Weights of a small contrastive audio-text model: trained on songs of 200 made-up bird species, synthesised, often over outdoor noise.
Rows from block 9 of the audio encoder, named by matrix and row number. Each number is 200 + 20 x the weight over its row's rms, rounded and kept within 0 to 999. All counts start at 0. After the name is the row's rms in percent of the matrix's.
# fc2: MLP down (encoder.blocks.9.mlp.fc2.weight, 192x512), inputs 0-102
fc2.139,095,167,167,167,212,214,206,228,204,214,155,168,223,231,196,208,228,197,212,215,163,203,209,217,160,211,215,201,242,171,199,199,217,238,168,212,206,221,205,198,154,183,193,214,151,223,196,198,231,193,215,205,173,199,185,209,186,212,205,228,184,193,197,218,176,201,195,198,181,215,204,155,174,196,183,204,194,215,219,180,213,205,200,207,209,200,230,221,213,176,202,216,200,215,201,220,208,199,187,212,187,177,210,206
fc2.140,107,202,177,189,241,191,187,216,217,202,183,182,198,161,209,234,205,211,197,173,166,239,200,176,195,197,181,204,226,216,212,211,180,228,193,209,213,201,220,185,208,190,190,220,207,170,221,204,189,245,240,182,185,178,199,194,171,234,165,170,198,204,213,219,217,177,177,199,192,207,206,222,190,227,194,191,210,237,199,228,182,222,178,200,196,159,206,194,188,204,230,176,198,211,178,204,180,198,174,199,218,190,229,186
fc2.141,100,178,190,195,211,234,164,222,211,213,225,169,218,197,176,177,197,222,201,171,190,223,181,217,231,169,192,204,215,188,213,188,191,216,210,207,184,153,225,198,199,218,207,220,214,170,177,170,177,212,190,187,208,191,207,195,205,165,224,223,229,146,167,186,194,152,167,217,182,238,162,197,182,192,203,208,231,216,238,224,201,192,213,201,195,225,227,179,190,177,215,225,206,219,203,191,218,237,190,172,162,192,204,171
fc2.142,102,165,209,247,183,180,194,179,183,210,209,201,183,234,209,225,190,230,225,236,195,199,158,213,245,215,184,237,195,204,185,225,201,187,173,171,211,198,162,235,210,201,210,183,175,197,200,204,175,194,152,217,199,161,186,234,188,176,199,242,173,185,221,198,174,210,212,217,189,223,188,178,209,203,223,198,191,209,195,195,222,192,213,221,201,239,201,214,220,173,164,193,179,206,234,198,191,205,189,179,202,218,212,188
fc2.143,094,214,228,191,202,185,225,173,206,165,181,182,233,210,210,176,196,209,206,225,229,203,207,227,213,191,187,204,231,216,189,181,191,182,187,203,187,200,230,179,191,234,192,174,173,211,198,195,193,174,217,190,194,211,190,197,197,207,207,180,201,196,197,206,201,154,214,222,159,189,167,187,217,211,174,161,177,219,220,210,184,215,216,181,218,174,217,230,194,204,179,231,185,236,169,194,203,211,223,198,174,207,213,174
fc2.144,104,196,182,190,221,165,243,241,192,200,224,183,210,197,167,209,187,218,199,181,210,174,209,190,180,216,186,214,194,210,191,199,172,200,209,196,223,185,210,192,179,205,187,197,162,181,175,225,198,202,202,217,210,176,194,177,184,165,196,237,200,214,190,221,215,200,171,214,196,219,206,206,210,220,175,198,218,216,184,217,204,222,170,182,213,179,196,186,215,186,209,217,224,235,190,206,208,190,173,171,209,212,212,222
fc2.145,101,219,191,178,221,184,192,188,182,195,219,200,254,210,200,239,191,187,175,189,199,173,189,181,200,178,231,193,179,221,191,221,235,217,188,190,180,223,180,184,209,176,206,209,157,208,184,232,221,236,192,208,180,179,204,206,183,201,211,214,167,209,209,195,205,230,169,179,216,194,212,200,175,203,215,198,213,203,221,181,203,183,179,207,202,181,184,203,226,196,206,221,219,189,201,196,200,211,169,208,199,214,210,213
fc2.146,093,190,161,184,203,204,179,193,184,213,198,205,212,191,172,179,193,182,196,204,180,229,186,171,190,206,209,177,193,238,209,192,166,243,160,243,204,169,234,178,228,173,184,225,220,218,202,221,174,196,193,203,189,168,214,172,214,195,178,208,206,202,225,197,196,220,225,228,222,221,172,207,198,181,164,198,184,181,188,182,205,196,203,221,199,201,232,185,234,223,212,162,215,182,174,204,173,218,205,206,211,225,227,230
fc2.147,094,162,197,168,219,211,192,250,167,215,224,183,230,178,171,241,191,162,224,219,200,164,197,188,177,204,196,202,210,188,203,211,177,215,228,220,170,234,204,232,188,187,160,196,175,201,214,220,203,211,223,180,183,203,223,175,174,196,175,229,207,227,205,169,137,191,215,204,160,209,215,183,209,193,181,259,207,196,216,189,226,191,205,274,230,217,184,203,210,206,192,186,216,260,234,192,185,195,195,194,195,200,230,182
fc2.148,101,193,218,232,188,186,213,204,215,178,194,218,196,190,217,167,189,182,199,188,204,194,199,206,190,177,225,204,214,225,188,218,227,190,175,227,201,204,222,206,174,188,197,210,182,194,216,186,181,188,217,185,198,220,208,192,232,188,174,185,176,199,200,169,220,207,185,199,170,220,200,214,180,186,204,201,208,211,201,207,209,221,230,239,238,179,214,182,162,202,197,204,198,179,233,179,213,170,202,194,223,209,196,192
fc2.149,097,189,184,217,204,196,159,211,186,217,203,168,187,228,181,186,172,219,190,181,187,222,166,170,205,170,210,214,223,233,191,199,202,212,178,190,196,196,196,213,208,209,195,211,212,209,196,204,163,220,190,197,181,179,172,184,193,215,208,223,200,187,221,221,192,218,195,229,176,223,207,165,176,234,201,211,209,241,210,215,182,230,201,196,188,166,180,180,203,181,190,182,225,193,247,180,191,150,220,230,216,220,216,183
fc2.150,107,201,211,183,175,193,215,179,204,173,180,183,232,214,192,212,202,212,174,202,230,170,216,194,190,233,209,223,211,202,199,206,189,234,219,224,202,205,162,203,216,211,182,225,211,229,189,196,193,225,195,195,178,186,193,208,192,195,203,219,225,214,201,219,183,191,215,201,198,186,207,223,207,223,207,238,206,213,194,179,197,130,190,224,196,182,218,168,190,190,207,199,181,209,169,164,226,238,207,181,179,173,169,171
fc2.151,104,190,160,184,197,214,147,206,247,215,183,215,222,213,209,199,171,184,204,179,201,235,167,218,195,234,207,208,179,199,159,210,166,227,210,178,207,181,215,216,235,203,195,219,231,239,194,159,179,199,227,215,189,245,216,182,193,204,220,172,206,203,191,230,180,182,205,205,189,231,221,204,216,190,232,220,164,213,192,210,178,160,205,216,193,185,173,150,232,198,190,208,178,202,203,167,204,188,204,219,213,170,159,210
fc2.152,099,183,220,221,200,177,219,221,208,217,198,206,167,195,194,208,237,219,162,211,223,201,217,206,241,205,230,229,200,186,209,192,177,176,215,200,189,169,223,168,223,213,209,226,248,230,197,211,199,164,186,161,229,188,205,194,204,214,205,217,204,205,224,209,197,204,214,203,206,175,240,190,214,189,200,167,197,225,211,193,192,233,204,214,193,225,189,216,186,226,195,176,187,208,228,255,188,195,201,182,227,219,216,186
fc2.153,097,189,213,233,188,180,198,170,212,211,175,226,189,162,204,177,160,215,187,188,190,200,195,199,187,180,167,168,154,229,179,173,194,171,216,239,229,217,193,179,191,199,217,222,182,172,212,166,155,186,235,224,194,222,211,191,202,190,229,182,168,164,213,209,208,199,220,202,241,207,217,205,211,188,232,174,219,199,189,204,201,213,224,221,192,205,224,188,202,184,231,167,200,192,197,218,213,216,189,209,202,203,195,205
fc2.154,108,239,206,209,231,227,199,202,204,234,194,177,207,192,199,232,187,213,175,157,195,194,162,207,171,173,245,174,213,190,197,179,235,206,207,190,216,220,179,190,196,196,166,190,194,199,218,195,179,194,204,183,239,221,205,217,241,196,204,200,206,190,223,203,221,231,196,188,196,181,217,209,179,189,166,196,201,208,211,219,172,212,199,225,219,208,195,199,175,167,210,235,212,213,237,218,222,206,175,193,195,208,211,177
fc2.155,093,207,192,195,180,178,232,216,184,219,200,232,170,207,178,205,177,191,199,225,159,189,218,166,226,225,209,199,221,210,219,197,154,172,215,212,183,224,218,209,206,217,199,181,156,190,237,199,151,209,201,204,241,187,224,216,183,176,189,163,180,238,215,193,180,197,198,174,219,188,208,186,179,184,187,196,175,223,192,181,213,206,185,233,208,221,179,156,216,208,180,172,203,192,176,192,240,228,207,211,190,216,225,218
fc2.156,098,236,214,231,176,166,213,234,189,178,192,194,223,216,216,168,216,173,191,189,207,206,161,200,201,184,192,197,154,185,211,236,187,199,215,161,195,198,191,200,191,204,190,209,228,227,234,179,168,217,176,219,243,178,190,229,198,193,187,223,209,199,217,208,199,189,174,178,175,182,218,197,191,234,180,204,220,210,171,219,206,233,195,176,180,173,199,216,186,205,195,192,208,209,197,217,181,168,230,211,184,208,203,206
fc2.157,104,208,211,216,187,176,205,203,210,224,229,227,203,213,173,202,213,210,201,215,168,227,212,188,193,162,179,192,227,179,244,191,175,188,217,197,205,204,183,172,168,213,200,190,156,204,172,223,200,230,190,205,193,173,183,160,195,205,184,200,173,234,187,205,199,188,217,209,216,225,196,187,221,189,197,163,230,203,183,183,193,226,206,223,168,202,211,179,193,193,217,184,240,181,176,222,237,219,204,180,176,211,168,215
fc2.158,093,167,193,209,187,223,197,210,234,174,225,202,202,190,171,220,218,210,193,216,223,206,210,178,195,183,203,197,200,181,205,184,205,192,177,201,227,226,197,229,225,195,222,185,192,170,230,196,210,207,164,233,218,181,224,171,230,231,181,202,196,192,206,174,221,204,187,203,207,198,197,208,168,232,229,181,241,188,161,215,223,178,223,192,224,182,214,164,170,221,222,182,237,167,175,170,175,184,219,177,180,210,212,225
fc2.159,097,169,211,177,193,226,227,193,153,224,234,189,216,191,221,177,202,202,211,199,189,209,222,237,221,164,215,224,219,208,207,195,208,157,183,186,194,237,204,175,191,169,195,196,220,217,220,219,199,185,195,185,222,206,242,227,168,199,181,189,204,209,204,211,232,195,200,157,204,218,183,195,169,208,203,200,204,183,202,231,205,222,232,201,200,218,196,231,179,229,162,234,195,178,203,178,219,209,190,190,188,217,220,173
fc2.160,100,202,215,208,170,173,222,183,215,168,174,194,185,179,192,209,185,217,210,177,218,153,225,228,217,171,219,211,207,206,181,198,194,223,220,172,207,190,198,230,200,212,201,190,190,196,219,220,201,223,243,176,233,182,203,226,202,220,225,229,168,227,215,218,176,195,177,178,169,223,216,201,197,219,210,203,213,168,192,179,192,214,209,169,183,189,192,192,166,177,211,180,197,184,195,212,198,194,191,184,200,182,201,174
fc2.161,096,235,206,189,179,210,164,199,183,176,187,138,174,148,222,235,202,205,176,206,207,211,210,185,204,192,197,210,230,178,175,192,212,181,184,231,174,218,220,164,200,208,224,208,203,177,191,178,212,207,196,203,187,209,194,237,191,228,237,181,209,192,186,204,233,220,193,244,211,229,215,254,206,172,210,187,197,230,206,175,163,218,220,229,217,201,218,230,231,193,214,225,214,226,200,224,184,217,189,155,191,212,172,182
fc2.162,111,193,208,229,197,168,192,206,232,196,192,205,211,225,162,197,202,212,198,212,233,189,215,185,205,193,182,208,179,193,223,209,192,227,206,198,204,198,207,195,200,235,203,177,204,215,170,190,193,207,183,214,219,210,202,198,209,201,218,226,214,169,187,186,200,194,200,236,216,224,207,172,202,189,202,180,205,185,234,206,189,210,182,182,165,223,227,161,206,198,177,207,167,204,213,218,226,193,227,190,187,182,206,188
fc2.163,098,183,194,179,230,227,216,178,152,191,195,176,235,235,193,196,218,209,235,175,194,212,235,188,180,198,231,145,184,171,215,215,204,184,177,199,182,195,179,204,169,200,200,207,147,203,205,231,215,203,219,197,194,166,194,211,179,227,214,232,191,223,203,206,187,177,216,211,159,184,185,212,195,203,214,186,218,218,206,205,183,217,183,175,241,175,196,203,210,173,237,233,204,210,197,190,199,212,213,178,210,199,195,191
fc2.164,102,189,192,182,200,176,221,240,181,210,168,221,237,211,193,232,165,185,205,186,185,221,219,201,171,212,175,195,225,216,213,211,229,201,192,176,190,201,168,182,169,245,171,177,195,235,184,189,194,223,192,217,219,234,181,229,228,247,190,222,188,221,215,187,180,223,170,217,217,224,207,165,185,213,210,196,188,214,192,204,184,222,210,176,223,181,214,216,183,180,173,212,210,200,215,188,192,186,234,223,190,198,168,207
fc2.165,104,187,195,169,200,214,216,193,198,177,183,212,250,227,206,233,205,191,172,209,202,153,185,233,207,218,233,216,168,166,189,201,223,236,213,233,233,230,186,238,208,203,184,180,182,209,197,230,230,207,173,210,215,188,228,195,196,175,200,189,158,219,218,228,155,193,175,214,183,167,233,178,177,194,206,236,214,155,174,161,180,171,217,207,244,198,183,202,203,188,210,183,213,246,215,173,184,182,237,198,208,213,197,165
fc2.166,101,155,188,229,215,208,234,205,211,213,179,195,195,224,211,198,174,217,164,212,184,187,198,166,178,195,201,192,233,220,215,178,197,210,216,207,224,200,194,212,175,222,198,166,173,198,204,222,227,254,196,186,187,150,210,157,185,206,209,258,203,189,208,214,188,210,205,230,181,213,207,209,205,208,227,179,206,166,187,147,218,179,185,201,207,192,177,203,202,204,209,216,197,177,212,159,220,213,211,214,224,249,213,215
fc2.167,098,183,201,231,180,223,235,198,212,183,246,208,175,191,183,177,219,176,198,206,229,203,234,209,214,226,201,176,225,171,218,220,212,200,195,161,216,172,204,170,174,224,195,221,205,203,225,187,192,224,190,209,205,185,192,174,207,188,189,167,176,217,216,188,193,211,243,224,182,165,171,189,232,221,193,171,191,213,188,233,235,232,235,181,182,225,208,181,180,222,226,216,210,189,206,190,205,204,217,221,209,227,216,188
fc2.168,101,221,188,210,205,203,189,193,217,166,200,220,210,184,188,191,204,179,202,200,201,194,217,180,177,212,197,207,227,184,178,203,167,212,208,195,188,198,219,189,190,199,192,214,196,196,230,206,213,169,211,187,159,216,220,214,180,184,225,172,161,180,216,191,155,190,188,201,190,211,159,177,217,182,218,191,182,179,229,170,202,199,191,155,181,172,220,214,208,207,176,183,168,204,168,206,230,207,194,214,203,193,221,222
fc2.169,103,190,215,202,188,243,216,199,174,209,222,187,165,234,210,196,227,201,199,201,192,223,233,215,231,189,182,196,213,181,203,235,187,219,179,212,189,192,194,204,203,194,215,225,174,185,219,170,205,247,187,203,213,176,210,185,203,186,197,198,189,239,226,160,180,207,195,192,150,199,220,219,195,196,193,215,219,200,214,192,176,185,209,232,234,181,218,201,201,227,183,213,205,197,222,177,215,182,183,191,203,210,209,213
fc2.170,108,195,197,175,197,223,211,199,172,213,169,192,197,227,187,179,182,181,211,187,163,189,191,195,196,199,234,187,206,225,204,208,216,194,230,233,214,226,176,204,175,199,174,218,167,239,232,235,224,203,202,212,188,156,238,220,193,208,216,198,211,208,216,209,207,214,178,180,228,175,215,212,196,193,205,209,203,187,215,193,217,189,201,208,230,204,151,217,201,215,158,180,187,226,227,200,197,229,176,204,179,242,234,199